A small contrastive image-text model, trained from scratch: encoder activation mish.
Rows from block 3 of the text encoder, named by matrix and row number. Rows with one number belong to one neuron. Each number is 500 + 50 x the weight over the matrix's rms, rounded and kept within 0 to 999. All counts start at 0. Numbers have three digits each.
# fc1: MLP up (text_encoder.blocks.3.mlp.fc1.weight, 256x128), inputs 64-127
# fc2: MLP down (text_encoder.blocks.3.mlp.fc2.weight, 128x256, transposed), outputs 64-127
fc1.68:555522489525515468517442542595519469473431505517471444563559514511517536484520487530446480531566451537399515616638551458453370473486426375485608523450517483544438554480441518362399502418516549
fc2.68:476444485501571509610481425559482490468477582557575498528450642545470560497393498568490479463491453553505506387546474511474539449577408447596589465467528556596560425490461558452541528558458613
fc1.69:524545438536548487476528496521471474569472447529559480554592493541548546460545402469450567536539519501600508513518465460489577573534534546611493520400489495466479496502557572528515513523521601
fc2.69:443528528378495493596525519392455522423560498475486610603518481474580553465594489501445464520548567519421579636601473556299411466401499576450440561545557551499483553522527590538554521450432543
fc1.71:472499490516488558548504507586466530468518490517475441468550468549550535510537409480514500509455515607415531525536513531512529541531573543481515416534511570468469515549457496482460463498562484
fc2.71:488507587512486492546454479445431513517520498519511490463546482459580493495561517449545508473545488397546497502528492514484480494462483505502533538463455499478424517443451458557441530526519487
fc1.72:543426500485595541500429427484523526516426507477490558473377507551404454508472544566494518489614477556466557474562450486599568524532530562590560510464477524485621536520521566513500513486466481
fc2.72:525497537548453456526468513510445452457510490485503432546524511500475424419529545509473504450396465443603502438558482581518530502516475485462513530478517482536471485519461506473482536530509631
fc1.73:463524500512519484458535483579521522493496497452480590540571457495498471563466491511510511448423532471437479476497496545603478400562437446559475418517457381344510499568460487540565500543482474
fc2.73:480490570507418450546518450497424439464550481503491489434510446567547561536537537444585552561485498467433469500501476519476523474479514418505461482533512547498565495458402450518465493436569512
fc1.74:480520498471574539468512477537495578482419469477469402532542453468449465387477485487541453494485468551548518533600484571478455442467553456506539474440562535470446527552472512419430539519469516
fc2.74:500503406429501523515349539455436466546502609486446532563498489478476468483446442525386454546507511528400417594621532480594481486440519590604552452549470411539399452451524568417490528668447541
fc1.75:519502382477455486498449527589638509563590531563563438544488524499498549602671457440514606495508586558548465517544424560608535495542489512548484530436510515574504525526545506522509501539531582
fc2.75:553470555475515479505489500504412428432583466479431436510504448459538528469445467491430544416496546479501474472483547568517527569546514488425547480504552510493499488417521368415483555467601523
fc1.76:545576496484475547538478505435495495512603535489477520494509485439498537438437513568486546498465515450542476489549514525487576421514538502497592529435496498411534374558565578584489538540532479
fc2.76:495491434517515515534448445524471497516528488480508453530448455627558525547468519498510490476488558505496549479512530457519502452500511485517490474482508486536509489428522421503524495463496496
fc1.77:436507404537507509517496459552444541477459422434482481515577519495468533482557455547477464554518523586531471490498460502548523577484483507521520501458496452378558474511416544496464460478534494
fc2.77:535509525527482431529476502507495556494501522480566402450456446572475485544491498511500529541451563490520430522464448428476587477517476452556494476496504603477462488462506503472423492498537471
fc1.81:506463433651498521515485554570410526527578520513576502501584527575534582526441570484527462482545464541465571545495536525559505529559520500477526487547534509424557558547488495533502455493501510
fc2.81:517547516517524543538486547435514527579459500557427443483539467499576505439518523483629502520491456411548523512560465524525498426515492516538443574458447526444453447444502467542496517514571488
fc1.82:487461540420509468642475424524516463488496462501590489490504491505544427487590504476470475573420595526602445538487485530586513541453416423478506420545529517548504470454540519503462535522490572
fc2.82:505450574475407430583412424538494555464401460449580361348490506520466417593445491415561489516429608472567481491449435432537595477391403392374442463503545572467550339508571496459437483508514521
fc1.83:504520502466474507520527468516513524422523516440507495515535500516462508506494519565511540464535574415444525524503528530537543442546435493504513442537502429441500436528425530527523479421500472
fc2.83:520501496543508548551492476479444491487492530513462483524516466539482480489438498482504535442553460460536485507530471494472534459526512424532510472499488537494471511411479537469482535508478477
fc1.84:478441526387555506543598504541549503500482510554561497530449452477484458543595521474549518588521575444504474501423502488549495522489428494462460475567581474536433421464512453479476520467570498
fc2.84:534456536534438449548466455585451523474456407497528393418498514490498408572483477490525517545439513461514534506483443488566537514469477482383404456465512598605519367498518550567457447530555612
fc1.85:529469493670449426498461556514583500521538418494496546486554458533497526538540438539432519520480390588550502462536515484545550464571475513580577457492380394461528458537495461487488448508506489
fc2.85:502536526516541560562520456418465442500471521534441505500581510534565527543551473547425433512514547525453564552486531517407474524415502484385512543515536547501471551477467481471550485542464522
fc1.86:490449592491505412493563485496452540559490493499507561512491525480476464517460546525505478534524589589514509472513487502498508540420462441456512483478479480484508490534530504526518514533511476
fc2.86:468449443517501482504518508504393488418470508488452475515477542523522516473426522471538520541522508537418558600554495437487526447469470457548513482501483524505444504524533495485500465516486460
fc1.87:471606567390404497502465371554442542495538436426299510484504459485443552437395446520525542487496603377452635543351449573514593388564324491414464455450507550378487550430473462548604474440414359
fc2.87:458506462458447453595426495624538381368590465475422453504495586504489499445386541486627584435441584449537653573645443616358641345497500478433326511489455567538426547561432514590440538354460559
fc1.88:387504462513536537460441499614491528426476489494504461443595438427593605432548410450538550551502367455466507450521494479490399536570510420521525477445478388459496462559472449393423527531464564
fc2.88:591454405542539535569433471368465497526550523526611468496464572492518451514406556517475506457455451574516497513511567489458494505520476490513502612475488495518507445523517514513539499505531475
fc1.90:500539507538497536536427496608508480546527504476540423580514544516489538464462532526513520449469527415476452539506476490581555568572607487554499475468532544506486509555540538522504492572472557
fc2.90:538504480567442483560505504596526526561533517430419480444526419546502555414526455410598580426509463446542567478544539470516547476419477493493507565529495604456457379364464459510526464528506549
fc1.91:599450492479510484562543518530555552546562464485541472450516511508471489539421582497561558509439547530543538500498509490621392501451495479507465418513528362422497498531544571485577559543482461
fc2.91:444494537493458376602524465558497520455441520487537390387534513509537514528497508459603600576453535539485465495452418521449561466413518428503447536512499586537507420476418524457378509445492560
fc1.92:556485565568554548512490514507515549446435528519492590528448562551508571438532524642424467544518504562495575578534496474556547438595590583609447419460561535424557518451469521595564543563523428
fc2.92:454480496576455456520477550461448368526536489437460553488521458476440430296514490491651486420486459415576564531555544590496547479555495503487526506590491519395475430443470484533566472555533554
fc1.95:401396532496465507504530600463534522449616557511526466511449512566561552548540514508442493500557548580509491546437534507523381540472461448467425503491473528499512545486541504513512525607475540
fc2.95:580544514553557537583484386488532593521464519466504475559498383454569431442496522481531483465505533483620474424506506480523509514531484495483500504494473527598469486383398445431376491474426555
fc1.96:498470553418474500662467438559516450493503455511579493456523478487549420501602482458457464560432628532585449515510502515595495533468406412472512426543539496561527508465541504483468558549487565
fc2.96:521472582493414423625421433540502551467417472438600370338483504518490409596447516416572477519438616473575504490444454441574602500393401393377462477508551558477552333518561523440456480495539528
fc1.97:419494430483543468491597466524451437503531569550516514503479477523537476638541522458432437539509433523484463515512533500583347523536410473508412480526360582433437482514594464551478496568503468
fc2.97:628534533553489529562391480533561520514464553403505536571506413510498388355513516538585502408519481472643484424513542522564583467632432506504580631525544533619515492382387423439438526538377613
fc1.98:570499546447493527452561436468506556506566525476577439438506542563534469538543569592490476489468539480490557452503520505532475471524463539529504440493553460508500431555490484496552531473477466
fc2.98:509474480453494482505546517552532553424476418554468551537495499543502477552398480489511557467517481425500504568447458471496584403527522433554468556433417385501502477446527489495471557461521410
fc1.99:555513541623420483455463365517595620514411489435488467431483504498463541518588505486522442518561407504472586441487474544535535566463546505640567426452461568512577466493442502515471510536552508
fc2.99:493484470528482517449453523430400434529514514487431499568557424489518503489468540483637526494556503592580512605549649499453492455484560503564498465566491422485377568472473512528477503528434495
fc1.101:596456473508507553472432581638616560481608479441438535528535486428422572499489519527529535521546586467454526409529517625638401453499438512541409423480478427539416452542461509484509521412555523
fc2.101:569534446436424480572484372561471532486577474494425356429555448451585519548593471440499563511532571493492457567523521498523610477543506428517524568406434572549459406433436529421481542480499549
fc1.102:553479495527520509504511559595536525406519553575479501459530479474463572501566485560483516496525481521408547403522524489501513430449419492527630504435437447467550507497417458456485546494442486
fc2.102:518527437516515521557388507469540488533524505478585535559451510523490382463440495504533478410507531453578482512533473581540544469565422492477521546520504504585515506483436497444568524536463525
fc1.103:483463517524475462498490470572470472487490496530476487459498507539516541474522508557490517488540517516530525545540501505561495464498514520481538443504493481448507519464499566504513497516481503
fc2.103:470508500522479484491520489518512465497484489515508503503487424491500568499528527467518504563508488512461481520507481465505495492445531513467499503502468496552491463503483495480449517441482515
fc1.104:414456509455457447487498431530491518478510469574507482490472498527496558525503496485502432480481504506487465467444474548527438471481477480514553391502517472439521503534479488457460523484503503
fc2.104:489527471501477494448540501525524534506483508561459490487490547505515521500497529491492497509514476481453513509500477469513459445475505510542493498532475494508524513538475470498459522458517485
fc1.105:515530404534475528470519463539552542492509474424556503509483491504487512566468482525569494511450535476506568413474400488569505519560537483522500489468469497449509455528479475432468561508493502
fc2.105:447525548503493468542465470523570507474483511567540511484489410506528602479474545444494540541485461406483514493538483464531543546517475431520437465477463438503473494471499435517540518536562569
fc1.106:513438652448528517436560456521547526507371520527452386480544391488411449392501483479515443440507473516559525504520482558528464448460560508571570470350634548483452537484465505532469483488495510
fc2.106:447527360364543517511373482413447525530451608461360526566517566417448490518492372488393427509581535507433445583643558522557515458431540607607504443552517316522422435406502532448482522709423488
fc1.107:505534534452421496486494521625502486537571498465486491480523491507491564472504544547544513508500603484493460498502474540500583468513471499492460448532551498489401479506493497476545512482531472
fc2.107:503513510480523425524475474551462475520465533541477490486483526480546513488495493466569502506494520480507505487487505420504541502421494470496485466544451532524446462516576486512518555518494529
fc1.108:539539507470473515529534449519490504543617539498522506578505452554545468519426583597529528505542506410501537523560506453574546477540505478538469404455502551505452432508441485447601545515505454
fc2.108:541508485529521551515445540528461408501524463445398494470495469509529541471483537496578574495551507469510544533494466477419528551516519466442474555461547569476412485362477475527481528480461473
fc1.110:478528494520494524493521365530534508493438464465456438440508526526541541511522463544471504491458516572525417505476462509535474477489543484535475424461525519455503389517502498456425502513547442
fc2.110:448493501471501481429490536494458490509528558503429492514533466471535511504495515484475485537492440531440517527480491504477471472486474545469485509485458429536428523425529486549560536492451572
fc1.111:427598497394330491558479396526428494485622383395404519642545522429465490440339521481594564529520504515490530552398430614445577443549404474353455434489394535433507489461497580510523483418367403
fc2.111:525500462494424440604443546613516391376588443508419496546468540512490500370445578463595575450424571423524670580605457620361609393452522494435323531519463631533408531555441496621488548371461528
fc1.112:524472502568448517510436561562468492541477499524511504496518478481467494542485579559474504553565476519469601532572514473551458492562472577599449544500453559500484508490516500485531586505615493
fc2.112:537455458576467477550417564477483486471502495499453449482528456526497502417463485483554548459516444470495529480505466549526514464517455547520518534519503516452479449478519505517513486487462479
fc1.113:447485502498523472468550478572591532528487539484558463506501486494475511466551498538464495487470534571519509542539487495538543514554553493522522437528538479511510437527448466512529585515486472
fc2.113:533551457443504461504398444510482443544453532487560465486522492482507489549458515479556487508505552484559529530567479498529475456499544536534451440517463504601499515482509515550453491431570530
fc1.114:510428486527462537521534496561446513442536488454520539456465544495491538461478457525434533561517522504502531500524465504489532466531493493554495534456511505529479514541467504498507530484484557
fc2.114:504544482455489458515540490534510518527512465492480441500515451517502484483486483454499490501515487494510544510509462502562520510509499488526491461516432494524456480502498479507520500513530491
fc1.116:417463413432506422520432387551410528445397462428562311507366634424462585600470397524589480450464610576577564608520451411564565496558455517531620373405534463540482643500496511320562551410482467
fc2.116:438507567434620498516483494421415453505597569487526428410399475680445461677499534508470555507444542495391553363360444491554556472540420343536668550527416491480610532576478430340481499545548428
fc1.117:480465486455519479456625516544518567527572569562524466458427579596540520543553617469468510621534492554526535508486542526466469441477483431564381491490475558510410578532590485545534463562469499
fc2.117:590514519482492496573483394532555535426435575476437422566493423486592439402497476498530512488524539461653415462515544457548568483529487493549456521436544568573518464307428398519372572452406540
fc1.119:487581524478448611552427540520420437534533549432494540542517463571494491485400543519571542477567484477459564566554458472467602545501554457578471508507488610496490625557512543580565511571547575
fc2.119:552454486556425497574484513481465477565554471520507443527536459500561533391526511478546562440505460435506519450543524548531507496511480511508480583490484579456408493412515498559471526514500534
fc1.121:493585498507493507458507540479409509473660363564527494534515525481462535613365557574571465529516479456542568508527450450553670523505522462548481419581486459506473509587489419474434521456532453
fc2.121:510519473581413576482540479380457483489462536437467518500482506602555460649526509558470530513522517582470434538544491470265642511519549500509464530324506511491551459434429484564463445564517343
fc1.122:443503466554399454482534499555509557505525450578557509492458555563413528538514443507578503546535483540459512519538469490525600515545522530527549457512545442512512505598513520447494477502487467
fc2.122:586516515537433493531507558432412468522539469494459469442524534441536500537493565512545504484541502528501460553435522518406502505471536459443519543466470438501490507479532531579475512544541409
fc1.123:536547517511459420597489495613521438521514492525463402554599500519471584388421518467536416532484459580465583544489522545498419470603438396483498408500437514482461506462465512515533520579437483
fc2.123:438580388487491641523382528502492420456700646477520512479506460492570501453484437591665580459550576411553490598642477486442540461444488435461467420508555444477513589526463463494449580478468413
fc1.125:432529488481422490482505427513524578491528557442496505494479563520479521529512484496453480518501568472455440550473443465474530501446505515548491476510510483507503466526573582538535490499513414
fc2.125:601467537518485544514535542486449459528488452550527533531496415492491487436491576428474517441462431530499485462451528486537390531613537423429555541452522543512479515542520483491471443456481433
fc1.126:556505509609478521496404561580449451462459527545484461508631639470471543441517524473476496528522454475463467577587484473429426516429361391516575510439515467549508569521496607371462477460460467
fc2.126:514426474518531474558495439542520505415464546489583517519436637563517546496390499527481505494450472571471520465549529566462515380547403485640611426505530578591590425544458449442441476523470603
fc1.128:481452439464538511495454486481455507423528510448569450530547453509569530571530460508625498614522479530482631522551519508524466429588518409493445480512402521509510527548372475442382440402509589
fc2.128:407518408551459496513472513600511324465592463428551534629465503568560563487469548494573477442399568509569488458575480531456579490522429464569575515398425381504409602538466497524515555526511542
fc1.129:488409456444523566448526575494590469482556472508501542552493494398518488519484489454449528424520514472495403401484495565611500482541473531572565467442438478483426403495417497573446548433522499
fc2.129:493519584491536525502449413506403412502564520501462477463483545491585551568523432542483494540504499440505620550534591400422512517516468457351493444426577573540578508498502314455471542542528533
fc1.130:394444466507494528514499437530457463425499540549470522477535421475538514455505465568462478434443498525439516431465464517499508422522545514550530420454502535375633532574427447426483552476544501
fc2.130:528489467490508467509436491485496502493481481483513507509450532488465457499492489518487538504527507495527495533497475516519496493484493487463562556486514490531495501474493536494549465558474500
fc1.131:628614488452417470528503515554505562535602379514551484479595440540513535531487493481602550444507485525444513521561501560553613432464520444456454443515527496475448540611417511512492539444461525
fc2.131:473503440546506499588461559566476381407465545490503495583423455583538524537463519444605547478521521418494457467527467540399571506507497405498560475501517609442458550451431469489472543539517441
fc1.132:543497423542498469516523520444402442561505489484533483527618449527579533444509346441440572527535503498609495533528452425501573562554564534657529559468514527494511513502516563536509461511559561
fc2.132:423541524375494495626541526348457508405574509505496592616525452465591552460614451534380390532544568505445569644617484570283404455420492588469472582541583542524521580555537648490583506421454582
fc1.133:495463430540410459517487557598484471458542500491491438539535518460548573459508451476447544433531515532432450543515465433447481479482502492522562544576534550525572589532498524453541552436422522
fc2.133:477495494451520500565488505449486562490538510507492534557447467486514453529478507586503517492564534466475513538539529508508489448474552510553518551475502510469563523495481537504531519498518451
fc1.134:535530484472493512495442466520528565434468485472459507466477545508498530490550475536500549492480537482509471488503529480544529517532505512572513468467534452531519493514476504463443495474537542
fc2.134:550505529527437536518507530533488448468480505509454512559474523566531521453463537415519529510473471502473552539570513547442452482541592443483470502494505596549514506527519497512484522467474488
fc1.135:504582524443527601543535545565536478427563516477547527561538428481505475530409510531459602457495475488472608491587363426548551420465479519583361485463474465397528556576401559521512526469542568
fc2.135:488520510571451433619449491498498497493507546484496480535391532529538531504465552454539574550529572465536431480511532531469517561473526483537563527434530526422454479480489436428456603498572479
fc1.137:526541469550487511487502457562508555510527513452600476512493560499476485536508490490453497511498548449522475486502487526490523413519558507490549467574550418457524505532509506533512501526477518
fc2.137:600461553507447600507498575502503425526436475544517543508489445508501523431434581409477491460392422528480474500473484492498410537569545419404574540422545563543470556497512434526439461475524438
fc1.138:475517487449638527506555478508513473498455525542532512428412458439487475559512570514474422582535473468419539434582569517555426503592419457549474522526407445527449536514568462549483549531526546
fc2.138:560486507539466487552398481512580494502453510399469504587567447462488450388537447543522489435479549430684500480520519467578530476569491522498513620467526589599543432377382449426498532504405548
fc1.139:505406446554527475548543582506517524499539557498543473554548573511492605457459476486483516514481423498502435529478511540462537523507446510484598528454509489555523521483557618522579537466506450
fc2.139:451513455470563526596503483529527500495515538507523471513474479619513444527505476502543489510511486478525539461530543501533525418509523493536512472465515526478541457498424395485511429424494484
fc1.140:442547464590488479423451445524393395488476418448546479486567537537537549484488472481527487496497380497514436525501527403474412408507383333459576477533481491389504488483503449374467450477498554
fc2.140:500393561491558531543411477556478549484525534476550439588352551537554534486475578570503517481513458596499474455557481506438493458549394499621561449439514661531506464551483536460522504570478618
fc1.142:433517489497492548462396459526413458403425491405474435516542496557525500422457482442554581532481477565458602520545411476481606515496526434481531529482482467426512467493450547525507516428505604
fc2.142:510459452513487501484426549486463481524544512538519469520507519490525508404483535514493448465506503513488499480571504558485456464444491501587477480471493450506453594459552474550562538510501592
fc1.144:505537594384536578590521452545549472446502507526503483531524468495344501635601544561481442446416637407553518502530424497585553508510367564546507374509566445488478422482517378515467491493472500
fc2.144:425429563554428374555434460568492531465458425525652401432526558485552360560521427449518509595392641487564486472435389475514565523455385372307343537503584649556472432493547556530479462474484560
fc1.145:464518573534502527520475540509500482439496438363606564495525488485483522492461425492575539594544519531482537433498507496469581516664449378459462558531528461580464434494359492541402388528565504
fc2.145:622454416583504524418517533447510428587461455510424486556482507471485525462585584408469462405520473580509497486570553548472470444438548570497555497470501450511493541436592436529584520480460444
fc1.146:524585514521490522518522445564487540511473555505582486510493538510436505541534524529512536490520546452555434449489472526492579436544521530452541501505543420490574481515526522550512526538447506
fc2.146:582461553527474578488512542486530434547487454547524544522537456479495519461465567441461486483426440540478475520483500503513395525555553413417567537444563568528447566518536442515463476459554444
fc1.147:546480463498522497530440539589512497439493527519442506526554594476467519468537470474475520549499488545429448530533503470432479469460470434538565538448535472556522574492483589446485540463467478
fc2.147:463487496468540539557518402509470440489486596482562456519520568583491493476501484530497440470482490526530531437534516501540570434572457530543577482486526508565565481520383418419487486532440575
fc1.148:539466501522449482501475491554494563492500506540488462508525492532501550517544436512536533503544485513482509570505429497488502486550512523463478487525519486421524528509475495476544482433510526
fc2.148:486475511540523466510490519553526486507490484509504506522528483523526478475490486469529475469492472445511559518485474490552504479513499513559479515503481495494484514500462494556499476494492461
fc1.149:536555485444484521494530560530516475538594574442511538504514472536527498455443526511499478493524491496432541510471473506470572489547479438529511454453514494469546488550477529534499480582472457
fc2.149:493529520479498452546465445486385499542486483469511411517479495573567498474493541447593580438582478423479509528473481471468564512427505449499470472520458606521479448462539450488498551505517513
fc1.150:491523470556350423458517432535486540544509495489588494544489453519543488609506519432585532472471487450474455472467501444517594537495519524501458430512503494537552422519493519479569495554510451
fc2.150:507462671497462422473508459485405458417478502537441470496435536477513557504509522526453482462474506591485530477533502513482508449505512459438608541512508579503516408492503511522440578525494543
fc1.151:537590440449463493497518519551464503556532490488539439579545436549588557483530559477454547583565502515501562572677449409519574435514575491589488529577466435510501474535530580513576512461451585
fc2.151:450521533511494384524532527433496460458537484470390527570534482468522484443481540469509493490532471475539594578554489593419520493384534561504435547549460533440453520436508522556492552530484503
fc1.152:546486484582554512640489485540511479504465536592517503520524522525473385527553558526478447515418525583553557501575464524548438550441472496558570368441536489514506503527519514492455551557561517
fc2.152:489492607472403494517453469543493550491491486530556431396515493561509385501480445541503543505439576417541461488477431423499529462538466429424400493543559532506508434511485526496464442477540575
fc1.154:445490613565477588520450567476435509480508546507493513502517456505479530471484527544496480511570611508505468544497476512553571519451471422453543546497537455517528600483442535491538492524540605
fc2.154:499542455539614451516484451450555520543475467541499484474548352386543495498472499453509408584478575569574497528494612429558470511539534523492489550523476464552474477446462525470397497516504514
fc1.155:446508499474516539514524489494473456499477516522468488444475412454509494459592526545411476488497507467482418447502521511520366507545503465540531518469475488478585464526559514461510551572503479
fc2.155:507533464529486491549482499473552558500479456491528510541538496499444486465434465501512509479482501440535526487521447507496559480534504457470514594532533533497434453470413502472518494495496525
fc1.159:612597449544466462534522524615516543522595557469514573497532596500542588544596487456485503529543507484547464475601569450499610441517605445519525496630568482518480467512540468424423525497478550
fc2.159:560491540507467575520554519471491447461425457469507545542475531551499472546465518422513543484442480477505522539533435504412528462575561502504449513445585536531537616533547482529487504422494431
fc1.160:441530513640518544570391463508506483471461530482551416512456491584474528403491512550523530484485463510590573513519515477468584540474460538543474509465515620466546569584483462500497433536531490
fc2.160:470433510481478458568478515445464620494550499495526522580491475517630493503526548428529478499556487547463491423488466583469487488452516503571433446519500496521526474419472522551437549491504584
fc1.161:544517544524406546557565503541444533534491494530508470525470463535502496476493526504441537512527460490499535520543415502480608459520521434529524536495516471465583505505442528483573495482529455
fc2.161:492460491523474441515495478488512519526559494501495448514512507474553511501502526479527512543523478518521497468539526492508499481504497479544475515511482522464471521411526487491437518510530525
fc1.162:534569539327527393462492363471538525520581464586616426541583491509527472507554568559563466569619452463497520442505515581613521515433405403511403487481452390634423481465649534508554433475456592
fc2.162:465433560436506580546487439554502592452332538486382386452416461579438566630425500581508626523409382439482529525449428497450590442552582483435346444478537597413519396472486511506400512557534400
fc1.163:587552467435509402526489456434439470467573453458532420552554584451488529590509577483519472504497525500454550522539466521564509580450415428455459511421385408554352499528553556482553535466596523
fc2.163:470456420518476550457500570619504426424497478422416579540553487553403521480436467529514501541468506499595474572515488471532516451544517477524524430503529507450488484528477528468506517513424381
fc1.164:536538496483518497450494480569553511448553461479500533540484483496528460522550515468571507491492555517548484483444514526544541378560450517480472454445496414468572471489448522455508477500459457
fc2.164:483509451464479475491471527495416484467508472538491410543505495529546532510475469535515531518477482490494501541537476457507529458511475477568451484528463550491523472510570539533526529516504538
fc1.165:500436513513519524564469551568454470481518534541485395406572492567490507423551462530449437454511463474495468396546555483530430534443456447555495526471484475497463522522469468444523436501525512
fc2.165:484495534481477519545486566480480536537542540515505440526547478491536545513485476460532637457489523495493564549558543450513530490498531483447448517477544595465411507444602531508474553487465469
fc1.167:534494519405497523575542551530550466537622440520419471527502509386573485638447594495466527488619488432427500494510554554614494540510478489563420440511480439529402534447556386539413535483469609
fc2.167:518546477363423556561510437571391442359481532470343504556491475534540441572551489593402646459609484463401529580455405546566585518478513398451282547452602539593550428382426552488411526405473430
fc1.168:505508533520496462524486481570464517494574483527520486574505477509497509525466497506546492497506531493482501550495481516553556457484519514507516436501474518421486532531504534524539519500507479
fc2.168:524489499522487483547455501504515479507511487479486497472524494517532493479513498477545532525530496479520484539509496507509551468465510497522510496497475521481477478463498482508514537492522491
fc1.169:512522533547534478501466471586427545453510488480457474477593523539522533507548467499520504472507561523506470432491463474538500513558524499530508490546569423447484464539539521477526487558537470
fc2.169:528501462489547517533449544528517503488494466494483468494462479555475455512462484504473550538479501473475415544493471469502540526511459459497543510525500551502479434515518555534496494485511487
fc1.171:593527532494578446432507604590376489509668452499557445495553474437395596575424556493529506508500504567487597570487515431489570517488416443514426493628521420555362540451572500428496516466538521
fc2.171:471499534547407582545580484415529470506476565391531482507445412628537600529620456476417479570479466601477407412560525576493498451579466512535604559426567511433631656500458515462491474445479457
fc1.172:529465519511514479521532486480444503493466522522533488482527499530454494520494530502449516519536493545513531492498480506485525531493514502526506473504493451463529522527483524471481571501500457
fc2.172:486469530511469469482515529552494530501487501488510462495494491523484532529473511489503529509502470516484500544499472431513471494488526480496478517528485483467515478530519516478512523478525477
fc1.173:481444430531436528546509463545538532480568513526498535424484560466443534517544478473482500589574502502556559476462483523471453510515484509502551489464532527512536471499475484529481542510509486
fc2.173:487479614469528481524459447500489467511414492512518428513490531547575439497449542524500497527429478450440560559525505547517530516517535483492496507477447570451470384515601529486496507530545510
fc1.175:507457478522425499525569487509458470493560488526516509534524540533540504504504515534463575657480471541503493490470528562488532405574558583582464520440584481430497452431471493578467558473574441
fc2.175:517502477524570509542489456481538531574552504531556429488483520556529487590463486537493533562503496529440567502544543418526530488534509530513526445454444502457459461447524404509478463507493505
fc1.176:487500558547484434542503451524522550486461431532484463517499486462552503447528460536506475500566541495463504480461510534390457518491443453502528452466499471469517501469471429480519536486507438
fc2.176:531517534554502539493487434515469455464541503481517461497477499555540487506489528513485545552430481591527449510533527454463551475552532489493494505484572497517472535443498465489473522523547572
fc1.177:354453468556540484526512441576451495455561493468606450474480498483466448607518458527552539534447621589554438491474482493577567483457495485576539407450494535478463470512529473440510601499561513
fc2.177:547409581373474462552560478453430495529563507535555452461461415581446506621490492458597622454522466484496616470405536543509483448453539406464413554477484557427500466492535407508477442566433460
fc1.178:491498497579497482502469493536474541461502502428495504481525501552542536493505441556471474484532471520447579486526602503512501485484510485488542497493450559439439490510503534488502494476552554
fc2.178:456520490452453524461516495439405466509436505535411528555477553462478519529485558539553524550482536544548442567435458510449483456491487487501517538544536506547519466516477434512539510525505493
fc1.179:564479476554506467389536542581391507512686446569597470550542562502477537639376600531593458534526554498496679558599492441474548492410481508507480425539539454508317498518632434564496421468516521
fc2.179:568459552605490561536567475407509410509466503422465593507534442520614520468578458493484489508449492593517368513519578522438536516553564493496561547394620475463584615478356451550434426556462432
fc1.181:452510499478568661551456484483425467350517451466450493587540497370549524485609359523546511510500420565518568455500441493521487404523521540578589435290492518525456414524452561558466431515604540
fc2.181:542541574449623549594554459492450447528498498521438536630554480422577469517590524545408373500565592543427511604535525452414453634346412519477449487565508476519491489473473411490518595580432672
fc1.182:500463550502493474548551516585549550542517518470451440503467527538550511458533547462505543482566514560532501510588522536503476478503453486487460458487527456524525550496465506508512462491525503
fc2.182:518510501500501476457511532448467472498445521554488505534503551531456495435526503469477477486417528502487533534418454452495513450487476491538446474553526505479524446536566488501499530433605477
fc1.183:526521425420455477508494532530555566484509539384511492515423497509470562536451447458404510468477448454467402416564517428550520445566585485546514456573436464487464455461436538440504522442522465
fc2.183:520497475580420509522453446480453418484497506551457504506494491475523498469497548468504532534493500521534544522546517487477501531520531543468492505449457563529510488541494500540488522528488479
fc1.185:513561508489552520431550501497452525528533516545570462485507516539454577532367534529504470510498538485521565514497487531484495480497507444521489411519479511438474428515494526501497501593513406
fc2.185:551525525496504465552497435529495449508518457472508522467518446503597439556511510449546506477519508466545486524454530458471545513526533448497488543432535510442455444375494435571394518523484449
fc1.186:501535525572504564601320536587474558474537592561492347407555453509527474440567447529492422475461431543457561579522563539550394524532492443548547438479508533450543526582314405527476515514589494
fc2.186:434502551523468528556431450536517770586551666615599484497476466554625600484521553443497623452477588570513428594637490388568515514415529620533439420599526529504442524590587665670499561509419462
fc1.188:518539477491470413488481482577486559457533490500569501516432488533502534512479471476516464517519481533500470414493446474580523439517510475548501441450495438421520551505429491436490460495546511
fc2.188:452555486452528519434511504485488536542418483529510491494520519480478495501495498560491473520517448548476480480503501469499483503430469504447506511518506424477553518558522515486548466567526520
fc1.189:581563462424490483540515615603507509533626522454503490537519517494516541485449499498513485454501509515436461544490481473512573534512442410411478383496555458517429506490499562478549515497422596
fc2.189:514506618454412535650541366578406418445453614513492417488475515572519493556530472465575517498487478447450542475473511512476573464499563386476530556527561640499549454451424499520410559571504472
fc1.193:545582463500496485507559559530443491598583453513569499515608438507560494504547404509420547536508481546563487530568478460471506551542544482610523531490496524487447460449540593529524482474509506
fc2.193:423540544378504489605503555371469515452554520488466561604550455484559526434591476510452439500566539451402567643575506512345417481382527579451481553562553585498473590543541614508589534438450543
fc1.194:584572473476502427508502448590492543483538515548479535486493537495457514467477494524527474502528590477486540510489423529455587520474441454486501417566592479451478571459489528494519491493474525
fc2.194:451451489550481530567519433561441440379525515480492498497489458533569521494470540463530566493515505451471493548561474554468632481468570437504452438474456565503490517424411493502498585443537471
fc1.195:479498468479464495535509500552511466526534530498491438525520506512474499462536524542494503513523569561479478470464463456570442499452500521517521492440504417398539557533474524461509550502508538
fc2.195:463458488512509501497494533534487535525501420529458502457516537499528515520511525508513485555588510508502452544514500515439479477450499528550461488508473467519482507519488516518542528497513464